Rows from block 4 of a small image denoising model, named by matrix and row number. Rows with one number belong to one neuron. Each number is 128 + 32 x the weight over its row's rms, rounded and kept within 0 to 255. All counts start at 0.
After each neuron's rows are labels from the 100 images, of 14976, where the neuron reaches its largest size: "strongest on" is what is common among them; "colour at peak" is the nearest of a few named colours to the mean colour under the peak. Only what is clearly more common there than usual is listed. The data: fractals drawn by 1,000 iterated function systems, in grey.
# gate: MLP gate (model.blocks.4.mlp.gate.weight, 576x192), inputs 0-95
# fc1: MLP up (model.blocks.4.mlp.fc1.weight, 576x192), inputs 0-95
# fc2: MLP down (model.blocks.4.mlp.fc2.weight, 192x576, transposed), outputs 0-95

gate.380 [115 133  75 145 149 111 127 137 151 154 168 170 161 105 125 118 111 145 124 132 130 174 153 101 141 138 177 166 138 164 147 164  79 120  84 121  49 145  98 107 138 169 154  17 123  92  58 115 111 121 124 160 171 131 135 115 159 110 161 123 122 126 181 133  93 134 147 172 106 107 142  91  87 138 123 117 146 142 176 204 100  92 143 161 141 100 129 112  93 104 190 111 108  92 130 131]
fc1.380 [ 59 111 108 127 112 161  81 119 129 125  71 137 107  72 127 142 114 151  95  83 114 104 141 106 138 129  77 158 107 145 152 129 151 121 242 135 107 122 197 137 154 163 128 213 178 114 200  91 161 110 100 174 163 104 172  99 112 123  98 151 129 148 116 130 115 147 105 150  91 122  78 123 177  92 138 148  87 161  79 132  79 109 111 139 107 119 112 112 121 113 132 154  87 141 142 180]
fc2.380 [103 134 129 112 122 181 128 169 139 190 107 106 108 142 138 126 212 106 108 117 146 134 169 211 115 135 115 138 162 184 167 144 116 180  72 115 121 150 102 104  99 159 126 166  95 146 107  82 131 146 154  91 119 118 135 215  69 153 135 106 113  96 100 124 187 109 123 186 130 128 123 140 139 173 121 174 105 123 118 129 141 120 163 124  97 141 187 161 139 117 146 150 111  92 153  94]
strongest on: sparse
colour at peak: black

gate.206 [160 181  79 196  69 151 127 167 123 148  65 151 115 145  86 156 123  88  97 137 149 171 117 150 102  75 110 122 159 120 120 159 131 112 139 104 122  87 183 133 104 149 159 150 155 163 122 134 116 169 137 150 100 169 138 125 102  82  91 119 142 128 143 117 160  73 217 139 154 139 158 142 152 149 134 136 117 118 136 150 119 106 154 124 157  71 100 100 138 133 129  95  97 104 106  90]
fc1.206 [175 150 166 109  90 122 129 158 163 167 138 140 124 142 145 140 159  78  93 113 115 143 133 130 137 147  97 105 119  76 141 126  92 155 159 117 167 121  73  95 140 142 118 126 101 235 136 128 100 111 120 166 122  96 134  76  98 141  19 107  60 130 158  80 133 148 112 151  96 116 118 128 140 150  82  67 129 175 171 123 121  75 141 101 147 123 185 162 168 109 167  72 147 149 138 145]
fc2.206 [126  84 137 157 118 161 106 132 144 111  94 112  98 112  83 161 167 201  71 107 150  58 144 111 143 117 158 113 136 141  97 126 147 147 170 131  84 151 136 135 119 147 108 105  60 229 153 163 112 139 146 107 132 143 128 147 154 131  90  95 148 165 220 113  76  82 121 152 117 133 137 108  80 104 112 138 102 210 100  99 125  91 149 152 131 101 133 141 152  76 172 103 255 165 130 103]
strongest on: dark on light; dense
colour at peak: grey

gate.438 [ 44 141 124 115 108 126 150 110 117 136  27 124 178  99 109 149  87 100 171 141 175 110 155 132 132 121 125 111 197 142 134  78 126 120 152 121 163 156 128 112 158 124 181 134 141 147  19 117 176  98 115 141 130 104 181 102 164 163  84 166 111 157  73  69 245  74 140 108 167 135 105  99 125 136 142  97 137 144 108 103 147 106 133  89 111  49 130 101  96 126 121 130 180 132 129 114]
fc1.438 [115 113 115 147 123 123 112 127 179 207 149 150 108  97 136 164 171 159 111  91 152 152  36 136 163 159 130 129 182 112 154  85 104 133  44 140 139  74 117  94  93 145 161  54 152 169  71 136 147 112 133 146 149 181  95 110  85 156 127  96 140 151 103 168 127 150 156 162  99 147 122 167 171 125 177 192 120  69  82 150 139 161  83 137 104 143 136 146 144 118 123 142 127 169 159 107]
fc2.438 [120 137 116 135 115 113 185 129 179 128 208 132 166 143 152  82 123 112 115 162 144 136 164 131 143 151 185 186 159  92 110 130 103 121 125 128 153 110  88 137 183 121 120  91 143 143 120 138 156 161 113  95 138 154 111 136 149 127  73 148  84 156 206 199 128  65 155  94 154 122  93 145 147 165 130 133 119 169 139 112 150 139 167 111  61 143 128 127 117  67 113 114 109 177 167 119]
strongest on: dense
colour at peak: grey

gate.400 [110  75 122 119 143 126 145 136 182 120 121 117 133 115  44 113 116 102 149  65  92 142 115 135 106 156  69 106 123 142 174  83 101 104 131 141 176 127 113 149  80 145 172 117 155 174 104 144 106 152 183 119 173 139 133  90 145 156 152 170 142 174 138 136 139 164 139 143 167 134 171 125  81  87 112 146 187 127 132 159  42 111 140  86  79 112 134 131  76 190 104 148 128 110 139 196]
fc1.400 [118 102 134 110 150 143 184 105 177 132 187 122 103 116 137 112 212 148 151  33  73 111 119 121 127 101 144 146 106  68  93 101 103 157 104 115 144 140 130 108 220 146  89 178 112 132 185 149 138 121 128 100 115  61 101  86 169 123  78 114 203 114 191 144  87 124  97 141  81 102 107 156 154 128  75 179 135  89 109 151  94 147  95 154 142 181 135 119  95 147 152  84 108 179 124 119]
fc2.400 [130 110 150 141 113 155 133 169 109  67 193 144 150 143  93 140 137 155  91  60 142 109 141 137 115 106 159  80 133 141 137 123 106 132 147 129 174 125 148 172  68 170  55 123 114 125 132  96 117 167 107 212 117  78 118  76 112 107 175 127 138  56 139 115  74 125 136 159 143 124 148 147 154 105 167 111  89 191 162 112  95 102 123 192 162 138  92 101  76 105 162 239  77  97 141 114]
strongest on: dense
colour at peak: white

gate.103 [194 178 145  89  92  92  88 151 106 124  92 104 124  83 133 122 166 134 114  86 107 142 163 125 172 190 123  37 120 127 118 164 138 186 102 117 167 108  95 115  62 155 151  52 135 200 112 111 126 163 122 153 118  80 164 145 152 166 140 157  82  95 190  67 144 112  69 143 189 171 125  88  79 142  90 173 148  74 144  86 146 124 181 102  99 158  81 117 158  72 162 164 130 164 161 106]
fc1.103 [126 120 126 145 154 134 185 122  92 102 154 154 137 146 120 108 145 159 151 145 152 132 168 123 119 108 135 157 144 160 113  93 154  42 120 109 135 126 111 117 152 115  85 120 114 137 156 164  95 151 106 107 129  96  97 134 121 141  93  55 135 119 145 165  61 131 131  63 108 143 123 157 102 153  82 124  89 180 109  91  84 124 107 190 179 170 145 156  91 132 123  94 109 150 128  92]
fc2.103 [125 135 118 143 165  43 164  99 164 106  88  97 231 153 135 128 111 111 168 147 177 154 173 116 128 163 123 117 156 140 158 115  89 117  90 144  97  96 138 142  50  63 132 172  69 115 120 113 111 138 143 132 138 177 122 124 102 132 149 130  87 198 123  77 155 165 178 108 151 112 121 122 141 106 106  91 102 131 130 122  72 124 139 163 140 114 109 115 144 105 141 112 207  85 119  95]
strongest on: dense
colour at peak: grey

gate.559 [142 169  42 150 119 152  83 122 134 141 163 215  93 164  89 190 143 110 133 165 119 130 157 119 111 121 133 127 111 148 143 162  74 129 124 126  83  83 139  98 117 116 124  89 154 152  65 119 151 119 140 128 134 155 189 124  85  87 148 123  77 136 104 130 154 124 141 134  90  77 101 145 110 149 197 188 109 179 122 142  82 157  87 134  66 114 143 176 181 166 156  85 167 123 121 110]
fc1.559 [150 155  79  92 125 187 152  78  87  93 114  77  89 105 169 167 146 162 110  53 146 111 107 110 143 104 136 124 128  81 166 105 154 137 188 146 142 176 120  96 166 117 127 211 132 120 189 150  90 133 136 145 126 146 153  87 116 183 157 152 159 106 148 158 152 135 127  93 139 110 123 165 164 124 102 117  91 139 113 164 106 134  69 105 172  91 145 167 120 104 142 116 132 149 107 126]
fc2.559 [ 89 104 176 120 183 161 198 139 100 133  88  92 169 115 185 126 157 107 111  56 106 145 170 106 136  82 107 186 154 170 173 129  20 105 134 103  77 123 136  98 102  71 113 174  90 153 102 151 157 127 131 164 147 182 125 153 109 158 112 110 144 147 139 188 116 151 169 161 111 128 133 141 150 159 121 159 146 111 167 134 122 124 125 146  47 125 145 167 130 121 123 161 164 142 138 155]
strongest on: dense
colour at peak: grey

gate.16 [115  83 105  96 118  87 164 124 133 147 104  86 149 148 132 164 104 125 158 187  67 128 131 120 130 168 131  71 207  87 117 121 165 159 153 138 150 115 162  91 133 113  97 109 176 122 223 136 107 157 122 118 117 121  72 124 142 128  97 132 152  67  88  81  86 125 104 147 116 121 195 112 136 108 160  80 158  81 148 112 141 131 108 112 155  95  85  84  63 134  87 121 129  89 138 166]
fc1.16 [136 131 138 164 160 110 151 135 101 154 105 173  61 104 100 117 108 108 151 107  71 115  71 127 128  80 168 164 146 121 130 152 126 113 138 109 220  94 149 136  67 171 148 129 124  92  53 133 118 118 124  87 131 118 117  84 118  19 136  71 163 149 164 109 132 137 111 115 132 127 136 174  96  98 201 149 114 122 108  98 176  93 146 153 111 148 162 147 135 164 133 175 123 114 138 124]
fc2.16 [147  79 113  90 143 166 135 124 133 101 191 101 255 136 125 160 140 161 188 128 110 138 174 155 122  75 148 172 156 111 131 139 110 112 155 145 149 136 139 120 140 120 147 121 127 114 107 127 104 149 123 219 125 171 126 162 147 162  87 169 122  96 105 168 141 150 138 152 122 146 141 161 109 121  64 172 119  95 149 121 155 126  96 108 180 130 134 136 112 118 146  99 107 176 130 141]
strongest on: dark on light
colour at peak: grey

gate.13 [129 114 127 140 121  98 156 126 154 127 171 152 118 145 123 133  83 141 142 113 104 123 115 126 159 161  78  79 136 119 131 123 129 107  54 143 118 162 130 159  98 129  98  42 122 174 219 134 111 111 145 118 101  95 129 171  86 138 204 152 162 110 173  94  96 153 158 105 157 193 170 147  83 124  75 136 121 116  86  92 160 124 167 163 150 165 149 122 151  93 156 146 140  98 145 123]
fc1.13 [156  55 163 141 199 142 163 137 163 128 130 198 124 142 132  84 108 127 147 180 134 123 135 119 174 104 137 143 102 108 110 144  93  79 155  76 198 176 154  77 167 149 116  47  97  67 165  69 113 116 145 142 143 119 177  85 111 144 135 126 104 155 163 123 132 157 114 154 155 114 123 112 139 108  95 174  99 146 151 129 162 161 150 121 138 208 139 120 204 191 120 118  82  94 127 131]
fc2.13 [132  98 131 146 171  94 133 165 129  94 126 140 129 121  77 145 181 148  94  83 125  88 103 131 105  86  75  75  87 151  65 157 156 116 185 148 127  94  78 103 161 138  98 179 111 161 138 146  95 117 124 132 110  91 200 120 149 130 140 125 140 130 222  87 118 119 156 125 111 115 118 150 136  67 117 101 118 128 159 122 104 106 104  87 219 145 184  93 137  91 126 128 146 119  95 123]
strongest on: sparse
colour at peak: white

gate.505 [105  86 124 140  92 123 166 124 129 148 156 140 196 129 147 141 117 121 171 105 103 106 139  75 131 152 141  55  92 128  66  95 107 147 122  84 110 111 119 110 120 143 118 131  98 177 165  99  97 121 183  86 112 118 106 135 153 122 134 145 142 120 166 162 122 181  81 118 149 111 138 160 129 138 173 129 109 134  75 152 151 140 103 142 156 122 126  75  41 176 220 113 152  81 159 138]
fc1.505 [188  83 143 102 155 126 120 138 161 124 150 154  87 125 116  42  93 129  85 170 108 104 126 105 127  86 124 144 166 150 145 116 105 117 200 149 143 138 172 131 142 118  82 143  94  96 132 153 125 153 105 167 167 150 198  79 137  82 116 175 162 123 171  91 118 136 127 137  79 123 111 124 131 134 161 136 137 200 170 158 107 203 129 159 104 159 141 107 150 155 115 104 102 142 113 136]
fc2.505 [103 119 172 116 106 137 121 139 114 186 119 128 155 115 113 197 196 112 138 127 118 161 101 233 155 108 144 117 128 102 133 141  75  65 138 110 155 138 136 140 168 126  50 133 136 162 120 122 159 114 136 151 117  96 155 149  99 157 129 117 104  73 142 106 187 143 143 148 170  89 131 168  96 141 132 154 105  90 141 103 151 168 114 120 176 169 151 153  77 103  85  98 168 119  87 121]
strongest on: dense
colour at peak: white

gate.238 [139  80 187 150 114 128 181 133 197  92 162 176 103 141 109 140 145 129 125  95 118 107  99 134 108 147 158 119 116 130 105  45 157 130 115 119 125 129 132 177 104 163 143 105 119 147 119 137 157 120 154  96 118 118 194 137  67 148 181 104 129 145  84 105 148  93  89 150 145 133 174  73  94  99 139 113 134 114 161 110 125 156 212 126 132 130  70 120 156 112 141 126 151 129 177 107]
fc1.238 [ 79  58 134 162 146  75 157 130 141 135  99  91 173 160 179 131 106 126  83 129 141 101 133 125 118  79 101 119 118 132  95  75 100 142 133  90 152 132 109  88 105 132 155 157 138 108 160 119 172 147 117 152 122 199 100 141 119 138 144  95 111 121  96 122 102 131 205  67  95 135 165 159 106 127  71 121 128 186 122 149 145 105 119 121 126 123 125 118  82 105 143 137 105  71 121  83]
fc2.238 [102 121 132 125 186 119 117 116 160 144 202 122 214 147 125 208  92 140 163  49 100  63 103  84 155  98  88  96 142 110 135 123 116 115 137 117  90 171 155 129 104 122 157 178  98 171 114 139 184 122 126 173 122 159 167 145 112 150 130  83  80 159  98 189 100 112 165 134  84  91  92 140 186 154  98 110 116 142 132 124  76 111 182 126  98 137 117 119 143 117 134 123 208 154 127 160]
strongest on: dark on light
colour at peak: white

gate.256 [ 31 129  88 122 135 154 107 116 100 129 132 157  59  95 118 100  51  63 140 176 143 142 130 129 156 149 130  82 138 135 130 123 128 116 121 122 182 143 117 148 139 124 135 112 188 174  95 131 169 144 112 177 141 169 154 145 113 128 138 110 111 129 106  91 142  92 132 126 150 170 121 116 114 130  91 181 126 122 156 111 135 152 140 143 117 163 164  88 126  67 113 218  98 126 175 143]
fc1.256 [102 166 100 116 103 109 143 128  68 129 136 130 125 189 115 146  87 181 105  99 106  94 130  90 111 137 108 228 161  90 158 106 132 111  93 105 101 140 103 100 168 154 193 110  94 216 144 159  97 108 157  88 139 142  38 150 108 130 125 115 160 119 111  93  88 130  85 159 132 152 127 171 137 160  95 122  96 136 125 141 113 147 188 122 143 117 183 127 111 181 147 142 182 163 135 138]
fc2.256 [105 108 166 119 104  87 151 106  92  90 182  74 156 106 155 255 193 146 152 123 126 138 116 108 125 150 115 100 144 123 157 130 118 136 147 121 192 107 124 117 117 123 114 131 116 126 159 129 133 135 136 108 139   0 129 128 170 112 147  90  91 125 135 103 120 133 136 164  93 140 134 143  92 155  96  97 127 152 109 110 132 117 141 114 161 105 102 124 120 107 117  26 151 135 163 124]
strongest on: sparse; two maps
colour at peak: black

gate.165 [152 114 103 130 126 143 153 136 150 146 143 205 118 149 135 154 150 119 116 108 120 114 150 119 162  78 108 172 119 138 107 117 110  56  81 113 166 143 153 119  85  98 133  94 158 205  95 123  73  88 135 123 131 166 145  37 148  95 160 133 127 122 109 134 105 151 131 144 106 147 106  95  88 113 173 121 144 185 143 118 131 166 141 117 147 128 177 135 139 134 146 114 105 176 122 186]
fc1.165 [197  72 183 133 163 119 139 136 132 146  92 120 108 180 110 181 131 192  70 119 167 107 148 127 140 140 172 146 158  59 104 147 125 153 119 104 167 164 144 131 117 102 131 158 131 187 154 134 142 174 192 157 135  95 114 152 142 159 183 160 167 109 126 208 174 159 113 133 167 154 163 120 146 119 110  67 184 134  89 127 147 100 138 127 110 114  86 102 137 141 139 145 211 113 154 124]
fc2.165 [153  81  81 116 117 120 121 154 166 125 106 163 161  88 133 114 152  36 143 106 129 166 143 149 123 158 124 190  98 129 124 132 126 103 153 121 209 120 132  87 168 146  80  48 143 120 152 112  94 127 115 121 169 143 111 143 165 120  63 128 172  30 171 109 120 147 139 136 120 131 154 125  77 113  59 117 114  33 137 149 132 137 116 140 185 149 160 116  92  91 134 134  81 108 137 116]
strongest on: dense
colour at peak: grey

gate.120 [179 127 172  86 120  76  72 181  80  95 130 137 154  96 163 135 176 135 180 138  91  77 130 130 139 223  82  54 126  89 143  84 141 219 130 158 121 155 138 128  73 203 159  97 136 159 116 143 128 120 131 141  96 106  93 173 159 147 136 138 122 117 126 117 173 129 136 129  85 154 134  89  60  97 100 113 153  95 111 122 145 135 151  86 104 120 149 120 111 139 113 154 176 125 154 142]
fc1.120 [146  97 103 127  78  99 152 131 124 130 107  94 122 143 127 102 136 132 169 129 110  78  59 126 125 129 103 141  86 138 135 147 201 130 108 123  75 208 134  94 127  79 168 170 111  75 164 173  75 112 129  97 132 166  76 127 111 148 170  75 118  90 123 190 119 112 152  90 135 126 142 124 120 129 159 130  92 191 127 100 106 113  75 119  93  75 121  95  40  85 144  74 182 129 150  61]
fc2.120 [165 132  88 141  91  98 132 101 134  95 137 145 160 114 117  98 107 189 113  99 199  97 141 135 145 109 100 139 144 130 144 117  60  96  93  94 156 123 110 184 134  80 128 159  52 162 122 133 134 158 129 117  73 119  67 125  81 128 148 142 149 148 134  53  96  75 174 121 191 134 101 143  85  99 182 124  75 202 151 144 134 126 148 173 188 136 108 118 138 162 135 109 143  93 112  63]
strongest on: dense
colour at peak: grey

gate.199 [172 147 127 118 130 110 156 137 195  96 100 158 159 135 160 138 171 144 106 179 122 129 156   0 121 140 132 108 122 146 111 134 137 132 111 160 109 148 178 139 131 153 183  87  79 114 122  99 126 122 105 130 186 153 155  94 166  96 150 125 133 182 132 155 118 136 117 130 162 168 102  93 110 155 140 113 149 123 189 153 110 104 118 183 153 169 112 120  80 130 158  91 120 161 202 119]
fc1.199 [210  76 156 116 128 122  94 168 112 135 158 150  18  95 129 133 152 144 134 124 117 132 144 141 119 126 120 124 135 133 133 139   6 114 131 134 171 135 169 139 147 153 135 137 135 122  99 147 125 139 133 225 148 167 148  92 137 155  97 142 129 111  67  65 125 109 148 138 130 150 132 140 156 126 136 143 138 169 154 107 130 132 148 154 129 136 123 151 166  76 140   0 132 129 136 161]
fc2.199 [115 127 119 129 145 128 146 108  94 103 178  75 233 136 149 208 107 118 141 160 125 169 145  81 147 124 125 147 146 165 130  95   0 129 125 151 130 155 129 128 111  79 158 162 113 126 128 141 172 120 111 148 123 152 143 167 120 125 145 105 116 116 112 123 106 150 128 127 111 124 108 140 103 127 136 150 106  80 122 130 115 127 115 116 110 103 195 154 127 200 132 146 167 119 159 126]
strongest on: dark on light
colour at peak: grey

gate.541 [119 116  67 139 105 131 141 174 230 164 131 156  94 186 168 179 123 138 160 115 185 145 116 129 188 138 105  85  83 146 162 112 108 116 168  97 147 136 177  85 115 132 114 146 111 153 163 203 115 102 112 129 159 113 141 134 101 120 151  80 128 131 137 185 142 144 178 146 129 122 166 114  47 111 162 118 131 162 147 127 147 105 120 137 140 134 162 117  92 116  47  93 131 104 152 155]
fc1.541 [109 113 114 155 125 156 176  98 172 139 139 155 129 161 131 203  89 149 161 107 149 108  72 112 155 108  93 135  63 162  87 113 191  70 132  89 150  81 132  97 145  15 131 168 139 151 191 149 169 130 151 111 139 134 132  83 101 146 154  75 135 144 135  97 123 128 143 137 141  92 152 182 213 136 192  90 159 120 100 138 134  95  71  87 133 111 112 138 123 105 167 144 160 129 124 132]
fc2.541 [ 54 160 155 106 148 126 121 119 143 187 142 185 141  74 103 145 166 147  98 123  73 139 118 143 122 120 170 160 120  78 171 132  81 101 129 135 186 104 113  90  96 110 165  65 157 121 128 155  86 136 121 147  93 182 146 117 139 121 134 172 121  95 177 164 114 204 113  93 120 104 139 125  84 164  67 175 138  31 103 138 139 147 106 177  72 118 177 176 107 120  91 127 130 108 126 125]
strongest on: dense
colour at peak: grey

gate.486 [154 112 179 137 114 118  88 135 118  81 176  90 157 117 148 139 140 158 104 155 143 144 146 118  98 116 131  65 193 215 106 101 135 123  99 105 130 122  82 129 146 165  98 108 134 139 143  90 119 120  95  86 117  79 124 147 110  75  51 104 162 110 149 115 140 123  84 115 132 150 142 128 110  96 136 117 137 153 178 137 202 102 199 100 141 140  52 145 178 138 126 124 113 201 153 186]
fc1.486 [ 91 112 115  92 156 114 112  83 112  89 140 151 163 133 104 129 101  96 141 128 132 111 174 130 161 134 115 137 120 115 154 162 134 135 145 157 113  99  52 133 157 205 150 154  50  73 132 112  78 160 158  78 112 128 123 116  81 125 130  84 135 144 148 127 141 155  99 144 135 149 123 112 123 147 172 109 149 150 118 150 104 147 188 152 161 199 132  84 111 156 124 240 126 138 128 112]
fc2.486 [183  68 106 109 158  78 145 126 131 128 108  96 176  96 119 129  34 153 134 160 134 131  88 106 112 110 128 136 106  85 136 139 134 141 115 136 113 134 148 138  96 154 128 126 103 195 116 181 135 126 153 106 164 132 110 123 117  98 136 163 144 133 102  92 108 199 168 130  85 133 142 129  88 144  71 104 154  78 108 152 112 161 186 155 186 113 167 146  93 127 138  65 174 125 175 148]
strongest on: two maps
colour at peak: grey

gate.222 [122  88 151 150 149 103 137  76 106 141  96  91 149 120 135  66 113 136 127 157 132  81 106  88 136 130 129  88 153 139 135 154 103 145 111 131 106 189 112 128 166 192 102 121 157 180 109  77 123 146 148 110 173  72 133 124 249 102  89 165 139 123 145 153 127 137  96 205 155 156  92 110 119  82  94 146 137 168 157  93 174 141 145 186 111  68 181 143 152  89 153 149 168 134 152 185]
fc1.222 [105  97 134 161 127 129 168 152  72 128 139 105 164 103 105  93 140 185 138 140  93 131 159 124 119 154 134 114 141 134  97 157 157 134 122 122   2 154 136 112 140 122 120  97 136  36 197  77 115 160 170 127 143 118 123 180 147 112 178 146 157 134 177  92 153  97 128 131 114 154 147 129  87 108 181 190 122 139  86 140 108 126 138 162 130 101  66 160 118 101 146  99 121  98 111 172]
fc2.222 [140 108 161 129 162 142 112 102 151 120 127  93 157 144 128 126 110 188  88 120 161 104 133 124 125 134 141  74 144 130 132 136 151  97 171 109   0 114 124 136  93 109 106 150 103 255 131 126 102 121 137 127 134 103 162 141 163 154 162 130 139 198 181  90 113 124 137 162 118 114 115 121  55  91  95 104 134 165  94 114 120 127 146 143 151 134 190 131 150 111 146 166 255 144 141 108]
strongest on: dense
colour at peak: grey

gate.163 [  0 128 106 162 111 133 117 130 165 123 126 100 251 121 125 112  48 143 131  88 142 137 110 127 152 149 141  99  93 142 112 117  15 118 131 124 112 140 115 117 130 143 120 134 114 152 132 130 159 114 121 127 119 113 115 165 110  95 157 125 123 132  75 150 133 147 160 147 137 126 126 122 158 124 125 171 125 140 144 107 167  87 127 100 137 108 136  71 160 110 141 216 125 115 133 156]
fc1.163 [172 101 105  58 114  92  81 150 112  88  78 135 111 141 117 118 126 109 155 136  71  94 161 105 140 194 100 204 135  93 175 134 108 138 194 106 104 110 106 175 105 109 143 110 101 135 137 133 108 130 126 104 132  61 103 136 118 116 130 116 100  91 147 136 120 101  33 134  96 104  90 114  42 102 132 128 141  87 162 114 105 127 130  87 176 123 145 101 103 154 117 120 174 111 152  68]
fc2.163 [ 94 109 124 126 163 112 165 121 149 100 139  94  37  90 123 198 196 169  92 154  64 106 147 103 116 143 139 152 123 163 145 140 147 130 167 161 108 104 132 120 102 147 160 137 138  87 102 143 120 133 141  98 137  68 127 144 140 129 106 128 167 146  94 182 102 116  35 155 108 129 133 109 148 126  59 135 142 134 132 109 133 130 114 121 117 112 117 134 154  97 163  79 146 166 165 141]
strongest on: dark on light
colour at peak: grey